config.toml
model = "encoder-decoder audio transcriber"
dataset = "phrases spoken by 400 fixed synthetic voices"
train_examples = 39062
gain_aug_db = 6
n_mels = 40
hop_length = 160
input = "log_mel"
spec_augment = true
win_length = 400
tokenizer = "word"
vocab_size = 208
encoder_arch = "tdnn"
encoder_norm = "batchnorm"
encoder_activation = "mish"
encoder_padding_mode = "reflect"
encoder_depths = [10]
encoder_kernel_size = 3
encoder_stem = "single"
encoder_widths = [384]
fusion = "prefix"
decoder_width = 128
decoder_layers = 8
decoder_norm = "rmsnorm"
decoder_norm_position = "pre"
decoder_activation = "gelu"
decoder_mlp_ratio = 2
decoder_head_dim = 16
decoder_fused_qkv = false
decoder_bias = "none"
decoder_qk_norm = false
decoder_parallel_block = false
decoder_inner_norm = false
decoder_drop_path = 0.15
decoder_kv_group_size = 2
decoder_positions = "sincos"
decoder_prefix_bidirectional = false
decoder_connector = "linear"
decoder_tie_embeddings = true
init = "torch_default"
residual_init = "scaled_by_depth"
optimizer = "muon"
muon_scale = "original"
learning_rate = 0.0093
momentum = 0.9
nesterov = false
orthogonalizer = "newton_schulz_5"
adamw_lr_other_params = 0.0011
max_grad_norm = 3.0
max_steps = 20300
batch_size = 64
epochs = 33.3
lr_schedule = "step"
warmup_steps = 1010
weight_decay = 0.0
adamw_weight_decay_other_params = 0.01
Rows from block 3 of the text decoder, named by matrix and row number. Each number is 128 + 32 x the weight over its row's rms, rounded and kept within 0 to 255. All counts start at 0. After the name is the row's rms in percent of the matrix's.
# proj: attention output (decoder.blocks.3.attn.proj.weight, 128x128), inputs 0-127
proj.20 095 [126 102 146 146 128 101 110 121 107  81 138 119 105 162 155 112 118 166 101 122 162  89 161 138 181 152 120 158 155  98  66 114 206 175 132 112 125 155 158  28 148  93 146 113  76 134  86 130 178  96 116 196 131 143 119 178 167 134 119 196 188 114 205  94 127 146 130 148 121 127 141 164 117 160  91 112  88 119 139 111 120 131 165  80 108 137 100  91 137 125 136 171 206 175 156 157 125 114 126 124  91  63 108 116  99  96 162 141 118 170 130 109 130 134  93 190 136 134 124 101  75 136 125 182 145  87 149 106]
proj.21 094 [111 127 152 132 138 124 104 142 106  89 171 151 156 126 116 123 107 176 127 115 117 142 163 146 117 155 149  81 137 146 121 117 232 146 132 131  94  92 126 160 141 100 186 125 102  69 150 122 127 103 116 155 199 139 160 136 127  89 123 112 154 140 102 140 203  81  89 100 117  88 123 117 158 101 104  95 137  90  83 135 151 143  90 159 124 164 105 136 122  89  84 127 149  91 111  89 160 131  88  99 162 114 195 130 104 136 162  91 117 144 174 118 200 196 171 166  99 180  42  78  90 110 162 145 167 156 142 173]
proj.22 097 [125 121 118 131 133 124 136  93 147 129 142 104 144 177 125 120 156 167 109 135 119 137 136 149 119 108 118 142 164 102 138  77 121  99 153 110 147 137 132 136 153 184 181 159 151  79  99 124 124 112 137 146 162 108 109 153 106 170  71 143  66 185 155 152 106 124  96 100 134 169 152 159 164 136 148 128 149 173 171 101 105 133 184 186 106  75 111 109  60 130 159 120 106 108  82 105  75 137 134 198 142  80 172 185  92 116  90  91 174  88 201 120 203 139 103 123  97 184  77 118 201 121 157 118 161 185 148 130]
proj.23 096 [113 116 121 114 153 108 107 121 141 121 104 130 105 107 143 143 174 194 132 137 151 127  97 125 147 163 140 141 127 152 175 107  97 145 135 124 119 157 113 165 135 144 107  90  98  80 163  99 132  64 185 140 128 124 115 105 195  83 210 162 168 142  99 168 117 106 155 102 163 111 146 154 111  55 105 115 118 173 135  87 149 178 203  97 139 174 147 150 136 153 181 107 164 126 110 155 165 107 161 131 135 175 150 188 106 170 163  66 109  84 142 120 154 119 195 102 130 187 136  50 152 119  81 163 144  88  94 105]
proj.24 101 [130  65 121 111 147 105 155 123 134 117 105  84 127 135 123 139 164 159  65 165  48 133 139 115  93 129 177 161 145 120 145 128 152 129  82 121 116  67 120 163 199 163 189 107 133 129 172 145 141  96 185 187 140 135 163 138  77 112 168 174 114 124 150 206 121 130 136  96 105 153 139  90 146  91 113 131 124 128 137  89 116 127 163 120 148 115 123 106 142 154  83 164  58 123 118 135 148 102 174 201 130 137 107  69 150 105 168 123 176 135 154  80 149 104  97 138 122  60 133 103 192 166 107  88 128  98  75  99]
proj.25 095 [170 104 136  93 132 122 147 139 121 141 153 124 120  60  86 130 111  92 157 158  91 116 167 105  98  78 108 185 124 145 140 128 154 134 140  73  87  51 106  82 170 160 131 190 158 221  76 108  99 147 120 122 138 159 154 105  75 132 187  98  75  75  69 101 104 158 137 170 165 151 135 171 147 117 149 131 152 147 123 136 181 138  86 116  79 144  55  94 122 187 123 141 134 123 111 119 127 125  83 135 129 168 100 184 104 131 172 101 124 163 141 130 165 104 147 135  94 164 148 116 164 151 102 147 149 102  92  93]
proj.26 100 [122 120 123 126 163 113 154  98 166 108 210  95 168 128 125 124 162 156 103 133 123 157  91 178 140 129  92 118 149 133 105 128 184 163 121 130 145 121 161  66 120 211 153 148 160  78 119 133 101  98 100 146 162 132 128 147 163  84 121 151 115 110 121 110 143 107 101 155 130 141  56 113 129 113 159 129 127 155 142 127 138  84 136 108 177 159 150 116 111 161  89 107 136  50 129 141 157 136 142 165  86 208 137 119 107 125 147 111  49  64 131 170 174 115  68 128 135  99 124 199 113 115  95  64 190 151 130  56]
proj.27 100 [126 102 153 146 121 137 109 142 127  83 156 179 143 133 115 161 149  91 135 129  83  94  93 101  52 126 196 180  79 145 160 129 136 165 119 124  78 120 175 112 136 164 158  46 139 122 132  95 194 109 119 132 172 108  82 206 116 154 171 125 154 136 111  64 125 190  98 128  95 119 102 123  79 107 121  83 145 156 147  80 150 135  97 203 180 182  99 113 126 120 144 108  61 137 121 136 113 131 137 100 157 161 113 129 141 105 152 121 137 145 142  85 126 110 107  45 140 137 169 155 142  99 100 165 154 125 144 174]
proj.28 110 [114  71 117 144 108 131 121 170 111  74 103 115  99 125 135 144 118 119 157  88 153 149 141  94 156 104 162 106  87 113 114 118 112 159 108 172 115 129 132 113 125 156 173 117 113 169 177  94 170  95 151 150 108 118 174  98 103 123 108 124  87 152  86 111  98 128 115 122  76 162 134 145 172 118 124 123 151 158 137 193 128 185 172 114 192 163 124 146 129  93  94 157  34  69 137 141  80  91 147 101 103 160  60 115 132 148 180 156 148  92 146 186 156 151 138 122  81 120 162 199 127 137 123 106 152 181 121  25]
proj.29 076 [159 119 151 155 139 121 136 112 141  83 136 101 146 138 101 122 157 171 135 123  74 146 136  77 150 175 149  85 161 132 102 168 117 124 114 120 129 129 146 144 135 152 153  83  75 141 177  90  61 111  81 114  36 161  88 141 114 115 149 154 173 109 191 134 132 123  92 132 163  91 138 116 198 148 113 179 131  98  60 112 150  60 181 109 108 184 144 146 136  86  89 176  93 134 158 109 163  96 175 134 143 169  84 154 120 129 158 136  85 130 104 138 131  56 157 148  67 143 156 124 163 141 151 120 177 125  88 166]
proj.30 095 [141  87 127 142 171 126 100 141 154 124 150 103 121 104 128 150 143 120 134 122 149 123  96 148  98 127 139 130 116 157 139 160 179 126 175  99 102 178 107 154 153 148 133 143  94 133 121 129  33  90 137 155  77  50 154  66  45 115 167 173 148 175  84  69 118 112 131 128 134 148 185 117  97 119 158 154  80 108 134 144 190  99 125 153 183 118  66 126 124  79 147 119  97 132  75 135  84 144 107 138 178 185 132 151 106 125 158 172  94 118  63 176 151 135  51 133  89 147 134 134 150 133  93  77 112 118 143 130]
proj.31 102 [105 138 155 164 125 158 170 127 164 121 151 122 129 119 126 125 108 104 147 113 168 118 154  95  77 139 119 135 129 142 148 164 137 109 138  96  77 128 137  66 110 120 161 176 114 141  94 120  51 100 179 149 179 143 132 186  88 171 141 155 120 120 113 172 114 112 186 136 104 132 101 124  95 115 181 100 156 146 129  96  94 111 133 144 101 156 141  87 133 110  99 113 130 144 118 133 141 128 163 141 100  86 101  59 144  91 119 127 123  72  97 136 125  96 102 166 165 236 173 207 106 199 233 133 125 121 140 168]
proj.32 099 [121 112  85 124 128 144 129 133 161 114 122 140 118 148 100  93 163 183 142 108 163  95 135  91 187  91 115  94 147 148  96 139 162  70 176 156 154 112 162 175 102  98 128 128 173 187 132 147 120 104 132 120 160  59 146  94 173 181 148  91  54 139 160 134 108 139 174 212 103 190  92 158 172 129 141 120 138  88 153  97 124  91 157 146 132  91 140 113 119 133 124  61 152 139 142 120 127 130 118 132 104 121  93 124  94 139 108 116 163 124 125 158 106  73 165  61 198 102 134  77 124  63 144 195 167 149 161 132]
proj.33 104 [142 100 142 100 130 120 105 162 127 154 125 126 135 119 118 116 147 114 105  89 179 105 126 192 162 122  73  48 150 115 162 115 151 100  79 110 146 176  48 166 137  37 152 137 115 132 152  67  74 123 103 122  58 101 156 124 128 143 108 140 114 109 133 159 125 186 113  92  87 128 149 180 140 117 113 128 105 136 148 184 135  71 158 135 206 118 176 137  99 103 154 143  74 134  68 126  76 164 131 137 114 113 102 144  97 125 120  76 132 145 112 106 142  39 145 101 141  90 128 138 174 154 147 157 169 156 115 118]
proj.34 098 [112 135 112 150 132 110 147  96 104 173 142 122 128 134 117 116 113 152 134  95 138  71  58 126 149 102 102 155 148 172 143 173  81 153 174 174 116 165 139  95 117 180 129 143 168 120 129  77 135  72  87 159 100 142  89 133 131  78 101  86  91 148 125 130 154 133 138 181 122 112  98 123 160 128 130  85  96 103  72 137 147 105 146 132  88 157 175 167 126 175 136 163 112 104  94  89 117 140 153 155 146 164 130  58  98 188 159 137 149 137 140 149 170  52  42  86  66 162 183 105 157 122  84 152 158 193 124 145]
proj.35 103 [127 112 143 140 126 121  89 119 124  98 149  94 110 118 130 153 146 150 131 182 115  78 152 113  75 138 100 110 125 142 116 130 106 125 146 200 106 200 155 177 143  60 108 157  28 171 132 126 154 100 142  52 165 105 118  72 123 168  99  52 116  90 137 105  96 110  72 103 135 142 147 146 139 125 125  85 152 146 131 147 146 143 129 142 144  93 123  99 164 160 158 171 155 114  98  94 138 134 125 127 124 190  90 179  91 178 100 136 108  95  95  76 161  97 192 129 137  87 140 109 128  55 155  67 133 142 146 143]
proj.36 107 [127 133 125 123 110 127  95 117  81 153  99 106 125 126 100 148 111 130 132 141 120 123  96 147 145 154 109 144  96 117 136 122  67 130 110  74 184  84  86  95 122  69 133 192 114 152 134 116 154 157 186 147 138 122 109 186 144 168 144 121 132  99 132 141  79 186 147 162 146 116 116  92 135  70 144 107 175 100 132 108 150 134  22  61 118 117 127 134  57  74 174 174 152 156 136 129 162 169 111 105 123 169  98 151 145 106 133 131 131 113 173 122 111 110 205 143 104  92 161 106 142 178 189 109 102 168 164 208]
proj.37 109 [143 123 140 131 131 142 103 102 111 167 125 129 136 149 128  99 114 132 130 109 145 112 100 106 112  83 102 128 129 155 130 119 170 148 200  78 160 126 137  78 122 155  87 129 189 172 179 181 230 117 115 136  69 129  95 138 131 120 179 127  90 119 146 126 150 174 152 157 147 123 135 145  95 130 127 144 132 138 156  76 100 146  94  97 164  79  52 167 161  79  99 119  84 171 148 167 135 126 102 155 188 139  81 142  90 151 143 120 192 144 148  62 129 144 127 155  93 143 112 162 139 207 100  97  86  82 178  88]
proj.38 104 [132 138 134 137 126 132 129 130 147 139 117 130 151 130  99 115 150 136 110 115 133 114 105 110 166 131 156  99 130  98 128 151  80 157 151 128 130 180  93 154 167 160  94 174 128 164 121 157 108 109 133 142 198  14  86 112 128 142 141 116 138  43 114 144 126 111 146 135 121 132 113  90 128  73 197 136 117  97 148  97 120 117 160 163 135 141 195 146  74 134  74 125 201 157 189 139  83 200 142 169 128 134 138 116 121 150  81 113 143 173 151 206 106  47  88 119 132 130 127  60 157 163 142 176 111 108 112 133]
proj.39 097 [112 127 109 106 102 127 129 165  91 126 130 150 143 136 139 137  89  90 140 124 145 129 128 163 145 140 109 158  84 186 191 138 127 193 162 101 159 117 160 143  82 143 140 165 135 179 138 101 172  77  70 150  83  89 116  73 144 130  81  72  96 104  87 169 120  81 107 126 140 103 167 161 101  79 118 110 118  82  84  86 177 187 183 104 111  93  67 116 183 129 137 125 109 153 167  86 163  99 134 117 142 152 134 172 150 167  78 140 150 122 151 131 153 153 179 140 167  99 124  86 115 105 147 171 105 168  48 145]
proj.40 099 [147 135 132 125 120 127 143 127 111 143 138 138 100 114 134 144 144  71 107 132  98 149 141 133 103 138 146 144 135 150 141 183  98  64 167 104 120 155  95 159 128 137 155 132 106 131  97 176  65 207 101 128 125  89 191 112 126 111 123 138 186 122  88  72 100 130 126 133 122 164 141 137 173 163 195 106 144 127 144 163 137 145 156  84 112 129 119 191 113  69 108 112 156 157 124 115  84 150 137 152 191 136 107 170 119  72  97 112 117 119 110 129 132 171 129  54  97 173 155  67 198 246 166  84 153 141 127 136]
proj.41 094 [108 107 128 123 138 114  91 157 136 129 143 140 110 123 114 123 132 130 129 196 116 102 166  51  54 160 182  82 104 101 162 139 133 160 150 231 130 136  95 123 125 161 160  65 103 138 132 135 151 147 102 107 128 151 112 110 168 132 157 172 203 145 132  89  84 163 142 120 159 144 142 115 149 116 148 116 172  93 188 129 125 156 111  79 136 122 126 120  81 127  90 122 120 125 104 112 158 134 114 154 124 100 169 125  94 121  56 185  94 189 147 141 172 167 153  74  93 153 120 130  82 117 113 100 160 110 205  58]
proj.42 096 [133 162 125 145 160 110 122  92 121 121  74 115 115 161 133 190  88 105 108  79 166 111 136  87 144 149  98  94 141  85 116 131 112  91 118  89 153 188  99 132 181 122 140 134  73 121 138 132  98 116 127 186 126  97 139 127 118  82  90 171 148  79 126  66  96 126 165 185  91 190 136  98 116  96 112 126 147 163 129 156 104 148 141 116 154  80 137 128 117  89 127 128  33  76 109  76 120  77 109 133 148 160 118  95 107 141  95 159 106 135 166 135  73 152 131  90  34  94 152 171  94  97 191  94 106 117 104 148]
proj.43 105 [137  99 114 143  99 171  95 139 121 180 140 127 139 112 147 131 116 121 120  95 109 118 146 136 101 171 115 121 125 124 129 119 135 156 198 178 118 118 156 174 158 118 184 107 127 110 134 158 114 154 178 158 123 122 142 150  98 129  71  74 146 107 106 153 123 134 115  87 172 131 137 143 198 155 109 116  97 112 122 111 170 107 182 140 133 178  94  61  42  94 141 174 112 155 148 148  93  90 192  62  88 107  99 134 136 105 108 156  97  88  75 130 150 209  85 118 148 140  88 139 189 140 157 130 187 196 183 113]